{"encoder_channel_attention": "se", "encoder_stem": "single", "decoder_activation": "silu", "max_grad_norm": 1.0, "ema_decay": 0.995, "lr_schedule": "wsd"}
Rows from block 6 of the encoder of a small segmentation model, named by matrix and row number. Each number is 128 + 24 x the weight over its row's rms, rounded and kept within 0 to 255. All counts start at 0. Numbers have three digits each. After the name is the row's rms in percent of the matrix's.
Before each channel's rows are labels from the 100 images, of 14976, where the channel reaches its highest value: "responds to" is what is common among them. Only what is clearly more common there than usual is listed. The data: pictures of board games with random positions, seen at a slant.
# conv: 3x3 conv (encoder.blocks.6.conv.weight, 192x192x3x3, each kernel summed), inputs 96-191

responds to: discs on a green board; stones on a line grid
conv.117 097:169148102138140127136140123150141118143139113073108122017106125092112116098108098130123123143123142127124016150118133093144132129045131141134143139130122149117143130099124119141132117163093121117143112166103146099127111106143129148023161145116136099124137147139122136129121124124111133118

responds to: stones on a line grid
conv.178 103:110153093156109134150124110120106131112101147121098139179114153164112106153137107126096102118169087133081137120128144157099101160121135129115100122142111122112171128111118136122132170159138107097162102103114116147115101148126095107105095131121130094144109099132120165113135086145095108119

responds to: discs on a green board
conv.132 096:090113149126111077130173139129108100162166078130086115103103100148123132119118126164115125112161118145141148137170091135084120153092133140135130131141121181152164154152156123129145124171083103108089110095176152136135141101126107114109133122115136187138123117139116172153121104153171130097

responds to: discs on a green board
conv.164 096:127130169135111122105157133136116071139128102116111121132154118128106129150140121136105132175098135096150123175148162148099134114165178134130166142165124136137169126147117106125163134097130123131148135145141102144155145137120123112112146161143169134118125131151120155145116112109157152131

responds to: digit grid
conv.187 110:133133119138148141131128098157143082121120161179137104125166101083144128124137136116139130123115177097131117135139111110147119115115142144139143157120148052128120115109125174140203141128104165142123149102091150097115107146110101104111134113146167127117135124176109067097146160147085126152

responds to: nearly full
conv.169 085:146126115148105131176103109077113193117114095156079128136110109152131107108117136078108148141162145137101151128114117146121096075096143129143112139146096097099122123098128131126132146175148143139153131099108083115134144104141133136111113096087129154139149156113132109123127147104156122172

responds to: digit grid
conv.92 077:094133111122116116114110130115112144101089135129135131133126147107150163200145225126116107099134138131113117121170106136118128143116162120130099131085112184083147206128136168105138140159152128099115155106136115137095105133135116128106117078086134182128091111130143125127123135113135116096

responds to: digit grid
conv.121 108:125155160132113116119128122122168087147119117075146159123139119166109132150147141107115128133138130098125122114135099134130162137109062117100096141093117150128105130110101096140125146148134113097158128105096115121164059107152093144137152149129130109117134138133130122120128123107214088116

responds to: digit grid; nearly empty
conv.37 148:123138109131129142133115101123114088095121120138144121142137134085134123115127131118100139131136127123115114120119126130122123128115115104122091112125127157127116156135123179122255146097101111130127128136126107111127113125098128105116146151132255130124124129250135107123113121109107114161

responds to: discs on a green board; stones on a line grid
conv.185 101:147142164134120107163169140101117088090142082127188141134108115145140113145127137136149147098143137150137137169208138098069117142150157175144124131116157158136128120129150122134129144131080102146121141098163096147127118138145080101102119130117132129133149138133150050124145094114104140144

responds to: digit grid
conv.106 081:109121112140107131118124115086107069114148105168170124115153131083134114143130122125121118175150136155137142110200158139156116097153127126116111156088095148109091122099112124113170152127122149116152127095103107135205122126142112089134146155107160067108105135155123075092106165136098120093

responds to: draughts
conv.74 086:112119134126126108107144141122051128147170089127170126157147129117113114181152082128131122121095163110137135117093112135086126148119065119120166120099123141131099122136127106111160156093125123131103079115115090144143136143100096109105134132126150085112128096155188125140139176138098148139

responds to: digit grid
conv.0 085:137163120161146092096143138104119140122143085157185123116141128129118127087147131102160118131122166118143136114128154129125143124123103138112160093129118105118088155117121145141131175130127135134107070115120108123173121125084138099124131122121128123162105138119100146108115177127121127127

responds to: draughts
conv.142 085:098152136146119096108130163159141179105138143102172149126134128105093166154135121173146122120118112144145124111142186115135125138129068131129149091127132139102150063121143124145148125121150094129111089125109097117115090100126120107116119117202147121143130117154138135117124112140120143099

responds to: nearly empty; noughts and crosses; second side has more
conv.103 216:139119130129124123116130137137128162141127127129128128119125138128122138127141125124126132136134127096139130126134126120126120119125123255121130132132131138124123143135118078126106130126112140137133127125139122133142097135187129127125133094122105122124129133086128121134132129173130136146

responds to: digit grid
conv.50 104:106123110114162134138086127141100075081138149138104102142115133095173122102119144131149113181109138154119094130129140147147113113147149132119142128124155178116159090123094120112147075164148157111139129200114145107129096113138137141096080127105152123100105106157105103122106126105079125124

responds to: digit grid; nearly full
conv.136 082:136084089132140177156148106115120074187109144184151129121161128154114151112126112137152083138154135144124137122131082061109116095107135108142093119087137103135137123085103149095129182121132181141132144095139125125120132132111141112118119123134125101141102121128116096131142130124132087154

responds to: draughts
conv.172 098:113081142117163097128145123158151132159128154157162114145130141136138114117142118141137124080089143143171148122111134075124109140105131127113145131137138157128152124122143143112146095111152111113148123153127130146132144090137156085125123101126139121122149148141119146159144127133123115123

responds to: digit grid
conv.26 103:120127111173118141196133136093129127130133135129167146116095158131181107164161125131131140155163133157139128130136149116130125144093177154092142116136143126129104067132119125136125207123130131119136102126132139133143119152129189108120153165140132122125116096133122117132104143137142151112

responds to: discs on a green board
conv.123 089:101130137113126151122131130127108158112140075145131127101130112118145132114108102138145136109156131128139083124140150136086101139159062133103088128087093117148107146153110081138106091147101103125103097114140177121132041126158119105112107113104109118120133155112118157129112106125151135111

responds to: discs on a green board
conv.125 089:155169147106115114150160120110126109121134132125148143145132115136145118135151151155124116113073109159128138129086100110088122131110054131159158135100172127138154101124126100120133141100089100126128125108145105138145088145144094116150120129151142135148145119133160114120145121136148107124

responds to: nearly full; digit grid
conv.7 102:130114122122143108130133137150177122126145136136139126060104084131089130165102138161140124108108135141139046096102149116148114142072112149124108132133102128132153155113121152135141121134142149153127127145120099141110098124129120109013109133112150153149140160139117127130133129119154136095

responds to: digit grid
conv.100 081:053063180138083114101129128121149166185140111122129121130147098167126138131129123153127158115138118129129145109096125165145162138125157119103183082147122124155127108119118162117136150158142131114128160107146154135170167133105149126131146130141137127127122156139116183143118150137178108120

responds to: discs on a green board
conv.190 095:125119136107086119126153126113131101148140137119160095115125113125165108109133112133120110187142116133132115104122137125150096128149080148129141168089142103127144124113127112136148164102119097113123125146131143114099113118155150114168135118151158123135122134146158166130118127100143124140

responds to: discs on a green board
conv.156 089:181170098133176096147140106095141103138128108160151126147108157149116111141139135124071121172138101161145156110098109127133121111089073137127083149121129127146101135099143113117163152163110163137134101136124086123127126130112110096114125181123163122133140147151141133119162102125092149122

responds to: nearly empty; noughts and crosses; more pieces: equal
conv.101 137:110119110139152094125136127137118115133143123110112115147122131104125108121143134139102119132134137117132127128114122149117106144154123185131118098135113254103129121118115132136116134101128141116122103196133162130125128138140118126120124141136102089102109100110159116127112122146128123146

responds to: stones on a line grid
conv.184 102:108136139125131090110118143112120135105105114108133148132108132138123135131098107108126112126141172076116129136179136099107112128116103135111102094091123120127143109106101141089123136238125128085131092153150081142139110108128097120127120108093130128130108095133113103117124127130135118095

responds to: digit grid
conv.112 083:143131095132116150167125132157119139096107167130167096117095115110100110138154121166131122128129115168113132118179202127140073140139097120156078125112128173122113129114141113060135155116116138139128162123108109130141133176139136086124127103127121110108110100114136095136132127123128153112

responds to: stones on a line grid; discs on a green board
conv.78 085:138120112119139096128131144123113187134092131107064183118119152122143080099117091128061124107146097061144111121086108118101144121107142142136137106159161112135147166134111120128139118157131115127139112103144111164121142078163115139107135106143145117117129127141141179128109103154130122115

responds to: draughts; digit grid
conv.147 092:083092181147097143127121142110116109160136108070115121128132127164077114157116175104118141109146133071132138101080087113115149151115091143075179132139099140136065126132110145127121140174128103117142126097086064119093164123109141135141152121128120122139113130125129115142121148149121094098

responds to: discs on a green board
conv.4 084:147149074092096123112113149096123117105086176119135141133137129095142157138117139121133132122121131096151127159118123144093132131164110131118121117103171074143085117118141154157149158125143112099108115106142163117145131127155096128103110094145154085166133143147160084104149100143146141089

responds to: noughts and crosses; digit grid
conv.188 101:113120143142091180143070125103095095107120119133153101140150123114118112138115182123136135159122180150074125150114107103138148101123081110086129166109105130095159116097127109118131138138077137144146117135114075144105138101115117135116114127129128150158133115133125133111087134138126124101

responds to: nearly empty; digit grid
conv.67 222:132119129132128122121135129139129107151136139123119144130115152131132121108123117141095118150126112149132147129127139121096147121111118079133136130124109133129128133117136205133255121130129125126133129114127108128124142116116142120114115141121255112119140154243149142140127129117138142135

responds to: noughts and crosses
conv.80 098:139137131122092144140135130114105170127132093117143145144132138082124112139151104112168092169155152095109133126146132133131133131113152165169094124113101123111123133104135047127121145110144136127126137133116133114103104083189102151143138092115118106134120136114176140115131150193115123139

responds to: digit grid
conv.83 129:135143139139129137111112135048104128120122116134135094128140134129111148119146136090105096124135117130125128106140118133109120129099140152128118089132129074141077128128138133097136154126143150120138118047118105129114141142102120120164137122121122151120129126134108130103145110105128122221

responds to: nearly empty; noughts and crosses
conv.19 202:128121126141114126106131142129133160133126119141132135120125141135123136114126118127154125135131124109139128119131119122113114130125121241119129130120124147121124135130119090127107127129112141144143119121137125137142094129210126132122131102126114135126126136095129136133139131172136143151

responds to: digit grid
conv.22 079:129142135149136117183123089120140109084137152178149131160149112149200101108137129133135125128109101128122098106095152149134114107148122127130105108072159119115138166100150068101126170098136125136139120119099114127166095143077134104103103122132128121164111122133122109092147098118152128143

responds to: digit grid
conv.137 102:087085125129102144115113115128103110140127094105137109093147151121119096129129162109138133135130103142124129129093118106108122136106109153089082147124098081112102162121112140091142116148104103151142128089145125116129109088127110126141126113107136137137119119129147060101112087129092120209

responds to: digit grid
conv.72 109:126153138129105171130119126092142131126130115153114116139138105121111153160124124076099143130187150133057120149120087112146110128104153118120111135125128058169087131104122138138141129129117142108117112070152116084057158131147144152135135136152130141134132120131117163140118118137143112216

responds to: digit grid
conv.24 091:115138164140139185136105131121113143093136130117159144131108136141108107132170096122125153140125130153085117107134134112113091125164143156102147151161123129099126088112134124051140147158143121103152105101067095109140135150129100114088102124118139126128137125131150146153093091126142079134

responds to: stones on a line grid
conv.5 090:148168131144133100113089143165096152081132137148099130130132118114140140149116111130131113129131128123113141210108126144108115130135141122148126105101165133127187124100187140117120123177125103151115120141154111114089138120138119100121105128172120132133095129129152173136149084150096094118

responds to: discs on a green board
conv.79 081:084126121119095129078123126151105192134103083106148126112150128141127145115118114104077102121126110078098162099109115144118126148125156135103121097107136094122164141145146145115110144159112111135106090134135129108137165130149120119116132113142115160100134104109119177099143135131123128109

responds to: discs on a green board
conv.102 085:145139155122121117111110135116120070166136096148092130101129129172136118128114101158118143130187135082130124098194118176123122114106177148152113171126088117114081092132133109107160146149102140143125125146124093165106092099078125090132162124126161126111121166162132151117129096134158144116

responds to: digit grid
conv.153 084:141107149139141108168118152068118133122118153100145104135106115164110120120170144135173142148116132104154122109169144136137111135124156120123132147130143079129154117133125093085135174114167193110130111164098158126151102179142145117129113149118137128114128123127101104127116152119165109153

responds to: nearly full; draughts
conv.21 088:124082139155101158111109156116136108106101105089154088137122126100094135113130133058143119164160137149150155066169130096175145144112107120103125136103089156114115160110131127096104129139091164123114113116097116115132094118139145120121129137123100126117123118108147074108134135124123085119

responds to: digit grid
conv.163 082:109138087144095103114153171098095128159138139082174135147166143119120161127152135111114147154111122115116123119150144137151088128111160133120142117101111178163090118161110157113132126186109115125092142143136112144132129146136124097115176125145126117111096099132101090129154171134147133109

responds to: nearly empty; noughts and crosses
conv.43 164:094117145126102157124136137161110099133119127124142136141134149134125164147156138158140162156123072111144115065128135116039105153125101106103132123134126129132131106180147121096132151124122135145140110141127055153124131134132119098092132127150135118114152103134164097126126066141149138100

responds to: discs on a green board
conv.11 095:130107134126136146151107122127126132089136127130119121105122156130162099148132102143101118116119070146118108172109117143080162079120114113142148105147119140075104167074120134154104119084103153129129134128153102175144104103126173160137083146120125102160104098131142117129114083119143121165

responds to: discs on a green board
conv.39 082:155130103163179077110127130098131124066122117143077115145144141140150111088121151119144096081159095117133100123165119134118130139116139134147096096125139144118142198154120089113116141137114120140098068126153125122151184125164139138140174099106124130095136132131102116103145127128131142118

responds to: discs on a green board
conv.55 074:097138108156117110106127130097096121112178095141100124126097159122139121092152095144120096149160085064141152115065108140090118127153123164116100148134133122111106180114141095099126128151122089128109083122110125125087129152153133129096081140113128091142122087127132128126118125144142138132

responds to: digit grid
conv.176 071:134133141109133128170146136099129131141125152144135138143145134108134129148135100079130058136172141167088125128121126094092096144098113116150130161138129147161144126128123117136123209103137124163110127100145112155122107121182147162126137101153124119130123121126138090121119132100144095126

responds to: stones on a line grid
conv.59 098:116072154137101111131134126172094138159123114121102146123145095136103120117118132118112159126106146129112138118083104118126128115096131157103167097131111157116110106134092132142130109181129139125136118140112102149083149101118110114118128138111131138117123137123072094111120126151146104111

responds to: nearly empty; noughts and crosses
conv.45 133:121119128170134152118096119139124111106087147142177143132146131142126143163137141123134102104134105140128122133143109100116130118142128168116116105136134087130125130153121126095122149106145122129119114041106119124117119146105119142114129162105112137113140121131131115122138081133123106246

responds to: digit grid
conv.61 097:061090155160118152104114136140123129150151139152157105116140149095122142154144132122115145143119158125150122125105143098122128138140030158076168140146111142114111111114092141119129127168123135122118096132094063094147089127119150138161119111129131118106106112133126095075108127139112113107

responds to: digit grid
conv.96 083:137130116098134141139140133096148102125096125133132150138122134111122107117159132102117138138163144149127171131136108086133126098122145101129137166123129113109078159114141115141130180134104133160116138086148082138153080131132128133114117089129131106144120149129155102127137138110083069125

responds to: draughts
conv.66 083:150149144125137106150130156124127149126101128114151125105122108126125119130118111107050120107152120103098050108130126139104114142146103126113135126113124105113116081125137106185118129123127119129104108091126118122116163108145144123022141115125125093127124112128145115137107126101138106121

responds to: discs on a green board
conv.179 089:126163093123144127156103158128177164123097096141086142144110143147098154136111111113146143125088115119085125167105115148138103071140174116149137127148124106094137161112109152128120120122135179183133166096119139145096119109151113149094107106112127129132109162128109112140121103128139119083

responds to: digit grid
conv.168 089:130135128133124146149111090100109140151136120132123127138175118150093146138171124122163094063166103077104116153094113124104125144134144105137125116114159103118073171125126118136134217095124114123123136089156137123159121130124105106116167134144130065122103107126088131138144127106103154146

responds to: draughts
conv.29 096:115081115110120122139124124150090115109106111135164116112116119118111087116164094129082116141146134135104126113123106105122103116098095128133103144131111134120115139124144112096123146142096123113141106104166136158139109093126113109090080121132125150145132122136150068118131077139056114145

responds to: discs on a green board
conv.116 104:109126160147144138126132102128123117132169157135136070114115146141138163099122078165115123164118151148143085124155140152141120131110168126110126123150144114130129108124108099061140103124136119136144115154129152117107103149109108128057097151136147088123133106145127140123123117117132160107

responds to: digit grid; nearly full
conv.140 101:085092121141088147118116116115139120111164117174140108103115116103131101120126195101106143134132151144121096105134134108158139138120115106092141119089113149131093117115106143144147173130141160120134130142142134128161117099159157089091148140094142094120124167143139040146084161124122106121

responds to: draughts
conv.144 094:105133159111132131112148147167110102111115150100160126152130120126106130134109088133143119133113109115132115130115135118089144169153109155131169125125148105146124098134143125107153159091133131131108119119136066153132115121103111138092107123127144114112150116135124112123113127130155124137

responds to: nearly empty; digit grid
conv.84 199:129127129139135131134125109152140089136130120126139144112111136134118127118115138145098128132124125169114138120117122123124143116121131107129118146136124138138136129129145224135236140140117101124136112113120129134120137124078137128109129165135255136128140149254116139129132126110109137125

responds to: digit grid
conv.126 088:100118126079116122128087147134144101143086136126104150139156115103128164170153123117126092132124131140115137135080144077123121146117095118087149149111108132118114122097112113104148146117125140160138129126114111120076113099089122089133112151161140128107131099132148108102129152117097115079

responds to: nearly full
conv.158 096:120103101138143123107143125120088136122119078100117136165141070099126120110138119118148127115141101095112127122198066112110151129126168119185086105115102149115151154098135122131129158128111161122112102118132111153152061110142125181153108105106139132131112113129117177133139122122144095148

responds to: digit grid
conv.9 077:107100149141117102116067142107076119117103151083115175112144126126124134138127128064113069150139135100084103075114115102146099146124140104101149121141111115102110148150119107116129196111136098134124131070149110118156142104106124115145170122100131086139127151130169092138127144123143101132

responds to: stones on a line grid
conv.124 091:161149104109163091159127145098142106106131131150146145126126113117129121129114139099127097154112105111113154194124128142116155122118171163133074165143124119127092150104137134132144116105086146134136126105112112120148132122133140140154112126148138109165105092136123139122136128122143097157

responds to: digit grid
conv.85 083:144176170142135100104101139126141134157146109099112111118155156118112124113127133154083128101091120087108142123076146101125117120133124135127139140123084150128147128138141132118133128164115113145146096170129126103128102103158109131129114136111139112167109120126090084122121112160159146132

responds to: discs on a green board; stones on a line grid
conv.181 081:154111115073121099106161162094127142136098127164142125111146110161117107155102123161118106164084096160119128133099135147102130121173109135126151115172145131130131164127096085146163168093117112155149118098119143159117140137135128141136084121114153117157128160152162165100109066089158185141

responds to: discs on a green board
conv.145 087:122133114142143154140133110115132098096096157182122120157142163124172126147132110090088117133150130136123098125159160126103079137177103150172123156109154108106150159134099088117126143120116092143147096108114126097105108119170115162088077100144140119138092100141122163148099097113130121120

responds to: digit grid
conv.15 098:114101108131120131143100125114122112105108109130098151112154114104128144173150141120108106173150145166121125139063072096109174119121115101093099147128127126135106162115137150112165162155119151117083119100143092120089120140108167120122146139136158143110102133154122079075105171138112105106

responds to: discs on a green board
conv.49 096:108087133143139167145117125137117076118142147149152135109153146134106136121133145167123089168151120128154054110112147097122141130097096125097143122117124149126145171120117127068148178149124134124150097164135072133152099122128153115050098122103143097131114120151110134110124133159126124144

responds to: nearly full; digit grid; noughts and crosses
conv.87 076:105119118151104146092099130101077152106125118145144109093143163147133097118128159118115091147154120125118133126135141115137130113112118090111122133135136143113167165106154132075141151171118142133131139108126127054129160172127165141127165131112143157145119111132111156107149138088123106110